config.yaml
image_size: 48
tokenizer: "word"
encoder_norm: "groupnorm"
text_encoder_causal: false
text_encoder_inner_norm: false
epochs: 3.7
final_lr_fraction: 0
warmup_steps: 210
Rows from block 4 of the text encoder, named by matrix and row number. Rows with one number belong to one neuron. Each number is 128 + 32 x the weight over its row's rms, rounded and kept within 0 to 255. All counts start at 0. Numbers have three digits each. After the name is the row's rms in percent of the matrix's.
# gate: MLP gate (text_encoder.blocks.4.mlp.gate.weight, 512x192), inputs 96-191
# fc1: MLP up (text_encoder.blocks.4.mlp.fc1.weight, 512x192), inputs 96-191
# fc2: MLP down (text_encoder.blocks.4.mlp.fc2.weight, 192x512, transposed), outputs 96-191
gate.252 099:132132161116099103073122060138093152114103108100181183121136114099141135158121118135089082136119113109087158173112095086097087085096159127066147147162159169129121129145148107068073191105101116154094131096148150183104122163145117196118108142124155103132073141164180146135164162107125075113
gate.253 113:141138159127118137068158166123131143125107128124202183074142193117076104102131141100173127103154163118085126123084171140134133097135152129128136108129141145136120180077133127146143145157063074129095126078113115143135099122152114115000150074127132148142131104157126090163191180167112116156
gate.254 110:131108141178122156140136156145135066108124089120085169109074111134159155078145148129125129100126148142110113109063046131206148072130130109145098146092136144207117104172198110158134118124101174137090164153090104101118152155076149165162182117119116138115098147130202095165073184182163122179
gate.255 089:169073092200114147097137156121094136074065077116125147104123110073115133109136122149099122117162090141073149145062085085131119082144090116152164116087143161068142162126176145096154164098146091050140077054112152201103136153162126171082161128158135132145115105166141135180180131104082196184
gate.256 104:022175104135109092137137126123150138070113132141149166177100118194170158136112167116089081140103142125120139126104146162139158148167111077118141156067161150086112163170148080043107102059112086123172162096131178097137153139172138091070134159158135138140101130113046127126083151162161193112
gate.257 112:100119165175106139102172176150163116117162147110173112112106168193124110175138145131167147134121184132130157154121111138173099115081158114022150105110170114197168086124136099139135058132143147164116103128145099118097099168121179071143129091112171130115104085114087065145135144117150107135
gate.258 106:126159111148121129183146067118151088160093095100113118149115130120125100150079147132140152179078142128144061162101095121149159179148116147115128107177126068217106117120065100129149126094162150094153160134156133127155115145122121163091123132130130097118169142115081076128199158096169155129
gate.259 106:138094178155154120148104137119111107146100133143138174152070160135132106121124124103106101162178045106175132088097144133165170096116067119121107128115123132087101135156055205087111171129134139116134197113107127094189127063167110183105082188159120171145126121137113172151136083118163134084
gate.260 121:109093134133144088121081122133144080152069138115107066098160161190110082139155076127164184080152178192088161125149138108127154163120116167141160072132099048086072109127163163182151156181103132074161140131136121157139147085152089153088122114124107096122105097122220108130162093172111116153
gate.261 085:135104044119181113127158129104163066146070084105117146135148102089126160144161163174086091105155073102177141132149127121152139165122135120163142134104120128160135077041216138107112117104107146099091075084060139086076100089153132073113117129149168135113164176152062151173119094099117118114
gate.262 106:132084146104216135176137153065159118088127076188122123141148111094126120101115129082185162153128148105174057165096119122097153099153145115128079128131142083158133098114139139120165145152103101189150126125051179152079151153140126132110143128182174122123155150086132120118128126115183062136
gate.263 117:162181101076180171153140122132167110199097126115126097064136161139116126145120134126124211147141171148148163135099140088096068104117117098100131130175146148132150112141136174133147119140060149180130173112130068109113122115117115183071130120180184154154137123091160073112137144175090140115
gate.264 105:134089136134185166076170156111126192118123100093116048158115157103143146093138114086162156117129078141131184160112108124167049116122132121145169095107148127128136137110144090113081075111079123159135167091094073084147148154096177186116139134138169138202169103146159164102126157137101184160
gate.265 109:154124110198110117119104118136062175092126136137139149061159129197104149135147126122154090109124070125180171125108068123158132104103117099106166151134121117152141166170132124152129116129143139119170117194118153158065122154116075088082171128084130098140153125169201122135115122133110175126
gate.266 106:184144073041109123142073111142132195194141145193115100135150171120099150186109123151088136101157081117192108125104112100208126129132141097126080148157133212066133122117164111167136143146120137121182144127130138100124115137117139157089062145112142108144123135111077141144131120161112041117
gate.267 116:151093184182134092093120111120127154099093041127119146125093059117126056155093139124158113084145124150091144100103111138143150083121119119149117059121159105142154101189071135057137113189112139148086099060176168078134163173119116099076149184144099092152133132146147120100164149130104090136
gate.268 104:163168156098157130178154155115118064140109110066160055139099130150089173101149144114088138119131123136094139122128080117082111085107133120150151141096184170144080109148177103098076134098128135103160204140147183156106151142095108193166098113113140130156137154157155211124090087105177167104
gate.269 101:132166131090186173134126141144107172165080113182195091119112150105098156140114144092141136110115112142071085135071018161031095108193144177169093119108130157080154094142157175099163132107160111156120107146071131159117113137083128087123110102172158108095099105134080147158096124099174093114
gate.270 119:154142047145108157094161183092142092108093123137150104090134163075098082113105163125165203086098077147118063090146104123116132046106158169146131119150156156145134149157142154149141133163081134105116138174142109091086089145105099090108161147143089161187168145153146144069117148091129204124
gate.271 100:148159104061133144149138143140103157167168111146118094127119135089188132119114104113147159110155153133100126155151153131086112103136121129089092127080110117121115140139029105128158080157125126127085199147113149075109147113137175191167122115031120063113116123131084159140149146168109143146
gate.272 104:185104132085128072099117075101119116116123148134132132114139136192203163137113129099081168100145135130139198137155141073152150124156093129177137141146077123082091173070097119182107190139057134096179145101125135126185141079083075150117108112131109202184116145128164134137084093121055172153
gate.273 093:111146149157116118035123104112092044122174119122141107152140137128105176137162139197107147120041053125117138089172127144083149121166103153109092130140165154040174113086118105156135170124137128128108214195130146069130129125123175100106102096103105135107172124154145105141128124143083174142
gate.274 104:132161156128064163091149130142149164101145100186097142144138153143175115148096114132172120143154138074111087173126122106176135125106075102085092116139150079199099134149145166185215128119188171163068089055134165146120119123167161125111156120140172143115149138135125151050157151147135107144
gate.275 097:116141047066115156117077086099159137083158087187142155107099122084124109171127162097098139147128122120132118092165128116115138089184132135168160122190154175121110128143165066210143110132129151121121118114097160149158167135112156104131133110124051143124163099158147124127131124050127114116
gate.276 108:103164128114097192163116158151125148101126150129091153183078190146099133084138153149158169178089080156123112133132196135127159172155162164126147136129143066134097100116070107104143140093136131191132156095114121081122085100149147154150111148188183162156129111106156081101144150117138188130
gate.277 096:133085135158086127116098146139148109231084143207062190166104133080069095173118146106109129138096056106112101124123167148155096104110079088176085104089120169137099088117142085101084092090144120123155138113134146076122138130125150148158155109160164112094116159179150192150120114174187108139
gate.278 119:131096134131170144132173084182141181136084099158176082142150147141060058123153137159136122153143094141124135124089145179157142167121110126130116142157106128136130133122079174141099137124105157102148074112114095147072171077164130143124116080142173109158143142129173102129160142109181153131
gate.279 113:084129124116115151122077132108082127203169098156092116102124141106143155108110145145086142119122174172133138101176124149136147146130076124102130104147166144085136114114118150196070133129174172120146132105087102152189149096114161143181163106115090192090140132089136089157136119081132129115
gate.280 091:125155106132102139146112113149121165156141092176126204147104128096117117095142117141111181169139144102145126153143184132125131081173132099124129129184085186109127115160157128088102072143189108103107147138133116112153165133182128123144179144129158147108160115129096145171134154138100030101
gate.281 110:157123123140145108125134111113094114128147102122080041131148134087149099147103064123165106106067124147082094172146114145106111125077109149170107089115151095181199105135220187135126141179151096175157164154127133109097105135205134112120149145142124108108175106124115097103122101112121136211
gate.282 110:101094113172142093171133103125141126115152117143153149072141094131130092171105167144126162100130099146164149158090085108101091095128120111106166139078123098085101166123170099145111176160111135100103165118105132170115097105146097090143112105079118168079130129147116144147118175133118188071
gate.283 102:152123140116128088217145125154105109140127170101144074132138110105157131145135174127213120139121171196161123127180068140125111101109126133068166141131098096098095074203176148109104164127146096154137102121156151121094151133062072133159150130110141161177133157110148186113113080126127124111
gate.284 116:098122190215107167105104191140098143125064153165145137148098165125145189149127100101141102132097139135118108121201144123141130124075092165068120155110187117172125153142134180118147125091128111164083100117160118125124173107072155146100179099098139088074108146115143148071114057123157070132
gate.285 094:114134107085120180153133145144139175185156124093137133186123123123140125075123138096138195117142092118196182106216184141087148174123129108153087111108102069171113092091101093125121102109142069143129126127133146121148128095147160075114120118163096107133087185180089095173128099125167173134
gate.286 102:059111073173174117135102103092155109125104152113152138038147101092180138092147149132100100174118162097204117168190067111054191112120126058107146153127110083115084171110122140164139098143117171104120085127153168104136115084120138109119109172140119130126103152129163122139087183062108170109
gate.287 103:150111103105175157156147077120070159240133144157131116172109111119092154191135135102107116144141081137100171152119169122139150170126101132186124099143103175039067152116166213086153145030141123087133116112139128109165147164138185191121133111118098089104081100156123110149195177098143139095
gate.288 084:109119130121135142134168057149149138148180144141162193163182088164112107124106122107137124152158101088128093158158186149117162108116133151099118156156147128123125130101152112133119107133143090131188120139151108098093174125115095161148116122054082114119155160208139048110142131140086092085
gate.289 094:158169082050140133194080118106116194116152140136120164115124157129169167126120085138109086070192178132114169109142192105105149125180130111118095140156107091139146120130050079122165066168123107129157088123104143137158129171109120103149066129107142137161113223125104129141094109150117121135
gate.290 104:048086140176173137161153110119109073145130129114140104099131145168146126102112145115097109109099137160106081172081119118157220102113115112070121188059175133071115098127154124188153137123105114101136175116141104092153135133121162137179172110129112098152156120078109126128124139062079141087
gate.291 115:101078135108093143128110153124171114115136075149119099093112139214128116114144135109134072163114128126054193118078145141118172161103115182166108114134131125101090089105138133166125125140119174067196104126122151144096117098075160086114097112133130141092107108158155079170066104151099157172
gate.292 105:067115126202135063159141082109137108156131138156162115145127122203143117122090072089115127170137132160127107139128125134096159124140103173095082136127089141114169160082058062166054131132125143205127144139144121124167129114177145117163136193150142168083084157173080116131105123090123136093
gate.293 093:130126083115140146120121120139114142120107106098169142153176145085085172126144143084130106090116099179145179066148125148156186158123117132140070105159139139096110117128189083154091170155040136114104184184115113167107169097133079154123154142102132102113078069118133067113065143134098114102
gate.294 113:096116124139185142096146113125110114122125164088163089082136144162097056086110112122128140132127120128173135112157126147073084112123118072147088163190129176175175134154150175125148109129084098083066120117131132109067105121179164124150120170147101148095093127068120120198213100140141056141
gate.295 098:086129178113155106090122153104099096102158131137138142118179092100134150143153138167056106150089141125124123097179073117141131129108162119112103161151157226103166173204082057144057190120111183113117156110133157109114123122108165063113117140071094137107136087111131109152140119082072137102
gate.296 107:108098127132178159159169141135075097196156120069180057162090108125054124130121123110118155159107153142101156135105114144133165190133107182108169085161170119084129100114134140175139110127094182151134155121124122146181135136171181089134143173110136169100096049120139082130153109169119111144
fc1.252 102:105086146116203110167133177116114171123180156154129087153125152143177120160138180099051190073108110132138099119092109099125150184150123132125095100136102093144118131191118028180114105114108152139133149089073143110102120103060188146192135146119098147112145163112120096180142152136080153132
fc1.253 118:141126137139138122076150113112153117091132121167160189126070109131148162065095165118103093156117139084154106119095125164079095079125107093087107122151088174085090186118120130104129162114109166255076122087115115151108145153193117124114135171129145150107157111126123083146142161074099100166
fc1.254 110:128100132144149118157148106128179118212138212142161131146150137133116113085111092160124146106115125117131068114194115116072110053090065129105143119167123131124082198108155183134126169133099108164123117156065156091183121137183086068126059141098079159122115067112131129170143086116102124088
fc1.255 081:075124185077124088156156089169155101154222174147138113145106122140086131122086111091157142135118183141130112143164178110134149225140100125128136126133092073180132100107064137162083070167128094158151185187099109079160096114162152134184116144120100124131096149092070102084091118159131093076
fc1.256 099:106185136159102150118122087156166160155098073131085164122131112151174145055138126127159136155130105129149097156109105155131135140131142122113156080041112088104195107107134140147136119081152118123123130147180122077091170129101108076144067117130104145164130137122082171097100169156137192166
fc1.257 121:069140159133138101165120098105143102147142176154130115118157180120178111197081073096112120154143183167141126155212132156173167118036118139133133180152118220135128139165214120118113107139059104123109152149168136089106094154148167158099065116091117130086148178127126156141072118115134085087
fc1.258 126:135103087126154123113119173063145137105153097097095143138117164125086164064115112124093067103109180200121138151120073157168121089072103101102080140177125096108150112145172135130131131124062095085178136116071128154129139109128162080126076122141129112155179127122189110129115103098097121122
fc1.259 093:172155135145080139129089128161108180169166138122079101156129140148152078165113175061145058195119111100136101084161082151162101108166128119105153101115101077112180127135066139092121078189145179155133098157101142107127110129099148081135093165078123114137138115152140185070092136119137123213
fc1.260 121:094100136117143059144135135087097109199145078117065086134102109140149094080137158097101132115101158166097087119160113138112187198141128142118064101098167126175080115142113073175157134107094125144170139138093141128151116130116140131133135191092123088079147115167138096134159161167096158154
fc1.261 086:122161169073106141114133130126106186144155139169107105125123116086139165109121123143121090070080107153071111132091170120121118166090101120076115126132184106109117149202106116114119107161115135173175190168182189116183142139124161172117112076114093145121146128125178035144141153147144148147
fc1.262 119:099115138086126138153120091132154099142138104115090204135152063196122095111129079101119119133142179134149136151098102082136116208166106087168157099133101128204148099115033128140119117137155118110128097139078176195122146099095098077133160159180172125117138161155119094180138129178139172098
fc1.263 106:133106130120109182188130156128128186134068120140076087112130192132101082102172104161158166114148092158122138100147173144094141150110152145142158118168096136133173135118119113036136102170156121200118106108171075098171046133209114139125114144196126124141110111114079122102124182145142114113
fc1.264 095:090086105115157101184163119055128124112171153064164170132176123124126174151125097117106186122191090128092130176131104176149188121067161072168109155112109148095161116132113094118121141185075141116092069116067156167169117145162157117103123117108126109162086126167098105113083167172122106132
fc1.265 122:095106188132151104154095095128152102032070102113151149106121153110126175117102161141139135127152138124130115147092153059099216113123106093087125127136145189083112165055147101123129121110178114127113110141135099172125128094076135088179207113141102171157140134126090161136175168137075146135
fc1.266 086:168189104071128070139116168152100141135131161208150138123143143140156170132133091145101128056128124113135102174119078117165159127172140135160128194160107157100109101089136127110124122134104149139131133134114120150122067175098162186120045103125075130115113132125092155130093103185094034149
fc1.267 113:111084130129135071191139111106178110188171198155146080098135174147137112131158159114103142151142125107098069137200070141100101133129094182171120128164143114153109148111165112121143133113171131144181124086124150134119170100141188129167074142114141142107114184060113109070070123170184176096
fc1.268 094:084122158086088135118100100150117199114161096139101129107130176162099082113177111162129036152121161096143044166108159128178076116095165119076114145145159104125134113183165093122128090158118067136111108094099089166146212105096090085167161081118129191127120130144123143149123132149202125113
fc1.269 088:112084160164068143142095081100116111075154141083082145101109132124123126098134114136140121139104160160159168173217188111181099088106092068077110107138125085148140143141117135170153106166113103095122123138079101127144133100150089121139160165108073198134126093139162105139158127159123131081
fc1.270 120:141196138084177146082094084122134194088133125078148135120181167179145134055139144120099141123199157068169127128131062141078173171118090113144120190070092147106115110128092117145122148150161135176173121125140155154157137160061092164107166119104090115174113142131184104129159180110117154055
fc1.271 090:117187094092167140154096186108117139178161126100115126134160095113173126134136117138152162146166132124136133176138142139042150105177151143096107138115144142126134143153019088137146100132132100112097157147110131078133128112187141099142109164069102097126140156126105144130115120158105104081
fc1.272 098:140154109068076148122123097170148152133118165113123172174134121163131178125122153109080162110113108154159130153158117133159154117156064195128122134132084093131070106108132194087096155127133158140123174163094093068166101125113169158155086059130103123129102128112169138115068143135092105111
fc1.273 103:126162148164098172050101128169116077166183163157149069098125146160084101143156189119120115158079099126146087126102110087095148167116143110093123152146159155090097149139131063182116149082102113150157136202126126111095150163142180094154074091105113138082170103125125089130065100093114179100
fc1.274 119:204120158135087190065108087136125133092167121139152119178089169137080165169124125213156169093090092131138124072097090108121150127146146127154107104105114057117105094107090149107163135185191153167212071102135143191148123180069106136134110135154123124158160106149163117105178130134090136198
fc1.275 090:104145108177148130128132104110092136096072063172107174025174196157132096105170145149093080147137147127129179162139124150158158143161080100157162105155124152083138120122142115125168173056194136111123147106122123187153149099163068101085172097099104131081115110106066099185073147142112124079
fc1.276 097:073171150196149108086126133091102033132118116167149194093130098136133142082102121151129125099145207100118122114151133140114153082056109144136103113183094112072170153113142118224106142065094128153118160128149148155113107106079120103160029116122172169125145152123184116196117096129117156083
fc1.277 089:144111147150096162115138166111141054139134135131051091110152085128176113136140166104099122103152073116145113088093117125151184147151147127134141154123096163096142113169108114108138132078146133133167182154155181100137160171086183106114143125136094150083120116163141150126128155104214165094
fc1.278 118:121099063189123147123155141120154104114115104168128115104085132076117137141049104190117156078118209131113032136156080175137092103122088149114137101130132117143126111101123188180155089108141111143080149159117127176146113098146116086133147148176146158144138157072181120119157121155131080146
fc1.279 125:178093186061102136133128124147096154123145142169063093156140109157148128166089118125119135160102068115119099100140124157139147148125109137165114106172131133137195147163124175104133167120123100136150151127180173096109137145126148188105097132110174068093116062164043150079078104163142105164
fc1.280 083:103117120116097150119135112137139171119120145134155220141145106072134141108136122115164112175149135128183086130172152094121133105161128132086102133107152144097111136134092138110115101130172126128084124136169126087169137145178143080132137119143128070170098155106102144185151113122121054132
fc1.281 123:073140150155144174145137164129127121081094136151159131084127184115093138068129117186127091126132116128175048186138080153147149099040126072093115204143141142140099089139142028133129132171119092124118175158153120128122111123103161144097137073157108100106120125103128136164192118121104073123
fc1.282 099:130093148086192169132160089137122122113111130119154167121130122149107138140123126120175214114148128150102120063072141157204160126130115158173112091151126063154088134099173131147077044116082075151133133163102094151156043117127145197127152104107164131132106141154145088130143123151137154193
fc1.283 134:129127132157080125108144056094135104092106163121132076137147138151121103117145123154146157143132091095136156058109145155121145134118135097148105149090178062124161175073140125140116187126157113152161057153136120112150099161125090114153151093180129154130139089106146135165072154101163157180
fc1.284 103:158161071038135104138117012152152126086177080128089153120076136158153118099143175108142140137124114147154112191076132139080114137122147101122121127113044140144103116113125123166101170149137159158171135110115085134152097141128098099093092155134101187166150139158136122145102168166100243148
fc1.285 086:177185119138111117148086147140134105161152127091095084140163089071159107175141103128105204085118101145135153120182169084100103164169172142130104150089105128119175156125132139149117072067173155119085149153123125059069133147171159118182147148110142133121128131125123153133070115101155142140
fc1.286 098:109144099138187148132149129154120178075127087165134165141093154194130115080154107137131159097190153136123159141146111107086076181138097178185122078109117144130101135102146131202147111190127125128148112161154140123069137104157093159157116129097097135150136148119198174117133144138149130079
fc1.287 088:118177102100135095110139105137093130135199148110121164079190166123128092188169126110137202134166136127169118123144111148096142149154135152186113122179118112161172141146168107148125145064085113110057144071126085049146149137151146163150128105135137072092080161090157142069143166158151107113
fc1.288 085:126145134132128100108133061109122055153054114124135114146115132100147146117102101119082138106132117162119144126158112158099126173097118138158168097079149116079130087125105181119153215076085210130170124123130131172166071171088110178045111098183129131164133135089115096126100120144161169067
fc1.289 089:111123130204152086093142143139109073142148172137145142133108135121107129112144131157140183151104054132145127148157117155090120113152111092165143135136125162123149104152205178161101156103121143103184166089160140088088102121152105130037129143145121170111118108093150122116147128180108153104
fc1.290 093:180160106114137101116110092121175132140175183123166150143157139123072068113148086129131138132077131098120153162146132129107061136151122096110081134200114092176164110102107180107117148184153160101158092101125156161109101096129117164121136103179153163131123198178188130089114130158135153183
fc1.291 119:088125073109196098163133141102126097109120124119172063040144091196118110103193084059175116112159133139152188127162147146122161125133173172184106130122145090129107148116060130173123114105156140122078133186117139134147087062100137134113180177161075143091129133152147103083103119167107177154
fc1.292 120:116113155206136083147102140139149085102079119108210158143146122173083155124128153115104106143178129180225130161093144079061170112104151067131104160122135140085129156088068060116089141151095157183121089139140093098147168084158111070165146109147134194090149161177069126152155111139098092117
fc1.293 121:202087125074083158104125163118147104136170115114112129097109080117086122114105146130110129109111127134153111129114164124073137130107135101128137158176118123115155166112176096128109170200131162171119146196133101122104118162122134101117189124139066145104149102070148079154120182117121091121
fc1.294 116:190161090059072139043110160128129142184149119117179155169070165110121150163151144106092123171075240063138149093069191149144133162085203107087120138155132143153129137130109136124132074151071104117145130104161155138103116139149158051111151110146120109144117150134158064100142157134094124129
fc1.295 087:173113110120084121195162134201155125118102099099154094114111134161148111127127128052182182091150141158134161137059164144093136170138083112154124078110129080169145063068167213089120078115096100146158105105131102107159142119153139176159147119175119148140092171140112105126130117186152137110
fc1.296 111:102102113144163086207122147135187069133133165125112049082123149118125110135097167127149144099128161181072121155121140109171127153093185169139158068074145113075132106050136160169136094141154157108183126104147107171138134099087169088177130114063124145140133116087147088123152127112147082155
fc2.252 077:045150134116172192210136105163108136106124105142094151053098115145099098142113127139181133174104142094132104184159114084135124099124075103124168176089152163168084103113107111123137146105147171095153114137208173132104147143145150142088169153120082072171131125148125147157200113121160135120
fc2.253 056:122085086158104087155076141113134148168121103179176135170231095101068066064118100131163155100104088146152143106078128114148102113126155158148112123125105125158184161107154131184184124189106193118119100139153138133107095193108098036146121183146113152147136082093120115116129143056113149114
fc2.254 089:145130087150127158074102076113164171056118144198114219160114197153105147094184103157108132160166088103081104149138080166069109133090100179116154140130093128100140164151148124166163104100093137071101149174092094142095163122120150076095129133172138122149145112077154176193160124128127115080
fc2.255 127:111132152130104099101121163122138137169097080132084076085144174105122151182158087142139144167130125150166124101082106130108148132176143089140113163136148129053109113172169140140146108077170115092110113120188123163156156125091094124144142106114126127079139104137172145152221097127069124189
fc2.256 082:185089144182108183129157144115147125099151081130164070145084114122125103139153156098111134156144129126203117121192137180199193117094146117120141190091119179154149095079080078080097078108138156102178130121137111136081096090119137129092150199140101115121108101109231106154081142151153130130
fc2.257 079:130092140184146229117087113135096088095083087120156159072096100142169147146094139107135115102110125148103119128121129156192082160145158163142158144094046114104136101184168101110123196091097153121130110099088074126072140106139117096119115114108071154153146134117156117147069128120159125108
fc2.258 086:141126090111094125099151121050113192101190123129144143099136143093147135099155144139138148068102171144161096092123141174118101179131162134136130115145114115102129148111105138145153144151121125136105114129132150166173140165104111138116156131132118080144135144108151079149073136108090150112
fc2.259 084:089147142125120142143193131138136198125069156111138102126182132087171140119139092087132114164123111103200095172130151131159090111112149108108148125175106137161133137158141087086114143106117166135102154159090133126112108128049117150138155158146129091075059162125187108115088133130093150195
fc2.260 071:131099108144163146099146096125151144144132142152136098129130144167129152105114178044066106177094095166117092169147101095154099149101082143064131090169158107130096142149156112112122156183132149178138146122129159129077145134145118150141129110169102148136160141234078093131143154079130135151
fc2.261 060:113129124053101117073068148117119162118131135071167101075136144160176109149104120129168150067130104170100085073086041182128092155134133079111171134190166154087157115134108158126205093066107171128115138124167164127138102120148135187168155106148143120115084125125183134110140163051076112095
fc2.262 057:124119104115151096124123178138071152151121094088122192096140113118155112112144098082161135121091127075123136169119127096136077125148151183098141083123148107190152125155124123163191089180171086130129122143147034174154079125074150139149100137096132118113157122129102133127118147150124101103
fc2.263 073:147159120103178080100129077119152147136075116136170134132129161150089155098066099112150146151133124137117166112123133064105109143133074132139114161098132160101156063147178143134030106087146088085153153122112062129175124117140225150100163162112135147146189161090101126109137120098089109100
fc2.264 056:108099140148126141148167152126161114135148134148096138108115111149127124074117081104096063130068109160124091137123141117148112192122107148101123112122107175058156138169214100185160185150150123116131130132121152145171055137126172145142098132163143150152111135092076170131132148082065175116
fc2.265 101:123178168077122166161117091120103116191098085169109122163155105104104158142099131108141116166148171070101087084136103174140170118074113132147132136121110127169137176140116138168181120106138144138129062133132138241143132108081113154120120119138142125111178102213154114144131105086131170113
fc2.266 113:104153150096094137118084148116143132146140066131193160151095164163191161162164176112218216094110132198079129127126119051171093106123067116178088122166173108107159169138092151106104157119167153152132116137187149131189109143109099106080140162143091148139130104173097136095134126135102036136
fc2.267 062:129109121135084137105114140107129157098192156075117151097135147134114171123185134165120149167124105136050063149132128120127114181096105147107041115147146100121165092172167175180121103123152099113083195103089141107165190135124099084076079101154113141122180088093089168114082158113099132149
fc2.268 060:134147152110110177181117123122125092091163140178172094103082190136125112136147115168141144135163104106172131129164078161142097137170145106106112139152129156101175166109167078091090166125159116117102182108094134115160120106192077122183146136061082143149117119155161133070078108141109141139
fc2.269 098:139159156146093129101234114144164062097115112148063110162113172136138154159191127131101108108131121088138141122055068130130116158151139072107118159158099153135167077133164113155096104134110123091063090090162105095104153103146148182100183045113098146111124096142121129139156145096165109150
fc2.270 059:110116188101119125136105110142152121148093139068095153162108152098116134104114206120167131075210075101157102130131160119177071108151142102111150090156115158175153083081176122142085166113138204109209129127127158161117111129115084139120127138116104103123155111147128121141162119147065137131
fc2.271 211:061070148045128170136121118146116141199102123058069190129096115110096125167124119114097154132106143129088110092103131143068163123114124163104137137148112144116115129111059141206142151166125159105119094097115159127171111065090126129125078127103170127092093131144159137100109133131095126135
fc2.272 075:165130164204158094123158176125171141022136140113130155115132125072100084140150095091146140164107077195083155188142147119150136130076137160095085173136105165116119157091104126117152118137150112063107146146155094118037040074141119088100139176171174175142095160140091151135125129130150153160
fc2.273 101:150147171068137161112097074149126130146101081094195111054190128111121143087118101164100203113137129117136140148031075080110144160088147126173150107122117103131072165132112123210109140099126162099073114156166117133108190116212133152069166184168183156187132112089147072161110152127142172082
fc2.274 068:141113131157156125174122113118157140138073075073099127137116122101152114167107097206096147159097119164161111088116099096162148159109121096122116088080138157138123170023114089190107131103138100105165068085050143084167079076082151131091062147127132120114154079110184136082124166158111164191
fc2.275 075:097067100131109132112111181129161133114133171083093115145165109151139135122110201136070100117123125112145079153168081144100147124124129097105104159081136138123102135100099145118138145169130179108189097158132036146127114117189126098152114108145175106191133121105109199104068120080114182125
fc2.276 055:126109139140075123145129162175151150142144098128148132060103194116177093118123164112130132123140139147211109109131088118132140166125130117091211118117066178174129155160110137126076052098140138055161104160135122101080160145071136163112114169111177152117119092159113042145126140102126144120
fc2.277 100:120119137117135140135124094094101163158116169132129141144162094148148073146130135145101144126210196131111132110096194070144096143123160082139155125142160112126096060116096101156095165109147141105164091123095100142060133168131125097089184135152131097138128096033173090138081109112140143138
fc2.278 067:123135096125176161096161098061155183142145146113186147071129132180134119151155066114164097128113095129120116139098096045090138193141120134133096093086144052083129121157160156077131124086149145085089074125175119167141114066162159148166155171152176172152115150057192136115151150152078130084
fc2.279 052:195141091128155142122116129107151121147094179132082158126123153132116077139080141099153169144154112105130091123163141139154073155110097149116153099119160165138171116097109121141128062167122165137117158150171151019057081119111123157135089063122158113172118139138113124147103160103197078110
fc2.280 185:055099119159140126154200121125045131159092140108057141169043107112094124111106179060115138100140137133085029102159117107128117140097122219069103105068130154082116104099093156129140119165162126144114098069114176067160138133096103086125115080114136172116178134175128140167146205120101127150
fc2.281 060:169135085138176120122133121124099149165101104166161131105091112143133111131130173121116112174123182134074093178088107085151155157116162106067136070102096145124120092132154129156162089157104085088096163173102112142108108143143169196127070143162142163123145075184113131145147146123164087095
fc2.282 081:113099116182158104153165112189174108100154113141105166105112116124067122104152175132138104150120187117095139174149096107164115112089091177122071130126085171076154116155137123161093124131148069135105093125163105127214153068136086103181080111071157112111149144120142104132157129179161126118
fc2.283 047:083145124118119121141170161118149107151164184126160145136073142064118080127112174148143180099074181132078136153118122103142140096082145120094113114081144140141148124041066164144121122132166124126105087159139133138151127155109127104129107125057116137166111130178101103157115161107087167188
fc2.284 068:135084161134149095169136104106123135126153172075121151076168103100114154151150165168141141128193068107058125125157113168120097089099100117128114128101080162132167112088147117145174197131141145135159158136139109147071146130161150075137150172104232136151079185103114157096140119171110133132
fc2.285 190:132113159143117178134148115150171119212114078160103122124159129119108106100101187151119105146165194076102150093087140075137136125116117131130148120150095121105146132083159148141100113094148104074105124120195144133127133117072078105102122085113127165062087120175145112168142154114200144133
fc2.286 055:164148141139167173067195159133099136115097148112106128125141086100116130135147108169138135173067182122159109142104080094156131161097130134124180120130087106133154181119119154120128135126152101158129084075150129151160121153096089087120139146126076080146109136155131138088213204173159090139
fc2.287 086:135153184088116108111152070177106125156095109124072128169148141120075114109123149120102137079132107146142112145084151119131188129154137165147164113143110126173097083110171065175152112122112166123126093058142166130079134159091088123115100100183123141145130137106178155124154163148126190140
fc2.288 102:084147129120132081160161116104090147092120139186184145088215089118188143122135117135117135147095160181094134079105140062087137114158152165142172127126121124145128145144096131102098141156105148177127103185135145132117157179115161113139159115152180140150084159105077137126233115076111088062
fc2.289 159:131062112148152116179109101088086103173083094148148105074101131173126148096160117114104130118146155137112122130164103129116078112117111121105106129097151070095137094099132065179158157146139154074144114115115134148195135140127094060112151087101176089123166148041142139132168164193122143150
fc2.290 070:161170104130112120122125096078106146131174081148110156137100102073093138169148168138079157132154135167192128123156125126071184123139182156055163126149074159097131202119123072101107105157093125082121114132161151111139140151103109125059134115165091135136122106068110177078136145116098140132
fc2.291 062:100113134086111179144109091188106144110121132100168131137061163127146082166151158090148160143160154124096138195110120084127115105091145134119173130094111088138152080102088182140089157055154116156128178066135164091068176171158132139142180161091154094165092100147138109120105201062182168119
fc2.292 059:099086187142075068103079096099126087155158156089138134155134089142161147164100134132133137099131071055104139150111114177131122123103158154153175120178069126182099124119117114108101123117051172156099166137133164140120135189123211149135119114125198169126130111148113120172116109114155138182
fc2.293 065:082165165108146128133097121161101171173093132146147100180137190165106072173091147151121175152152094099146221139123165136201138106123105117168121119070108137140158144112197123080102182103019041133173078116101077155131105071146165084126132121128151119130098072052144109103110153106129150138
fc2.294 055:146104083102093115149119181129164086136125143144118146124166050177183150130104113066095161201154076105166151170120113123121131116117110125134103215133177148152042192148141093117166118131113174108168103125154115078183150132179115121156121118143099156148076116149082103138131114126068148080
fc2.295 098:151119125173146127159153125105094098165139124170134143176139118140125176109093146107084089091107140113186125144117141106163167151094097153095054185072082152152103141101153111098165108137147075108088129158141081066162128094118136119140135078145058150155134153117074129218125141096162113125
fc2.296 050:103145138146176105118105097190069168149106147170109133097093163150154118160120144123099142163135144168129148090084116161082059169178097180149128134155133140140118117124105112079120158166143101142034091134141129151106144136131120082175179166129124120139114158105111112183098157060137077176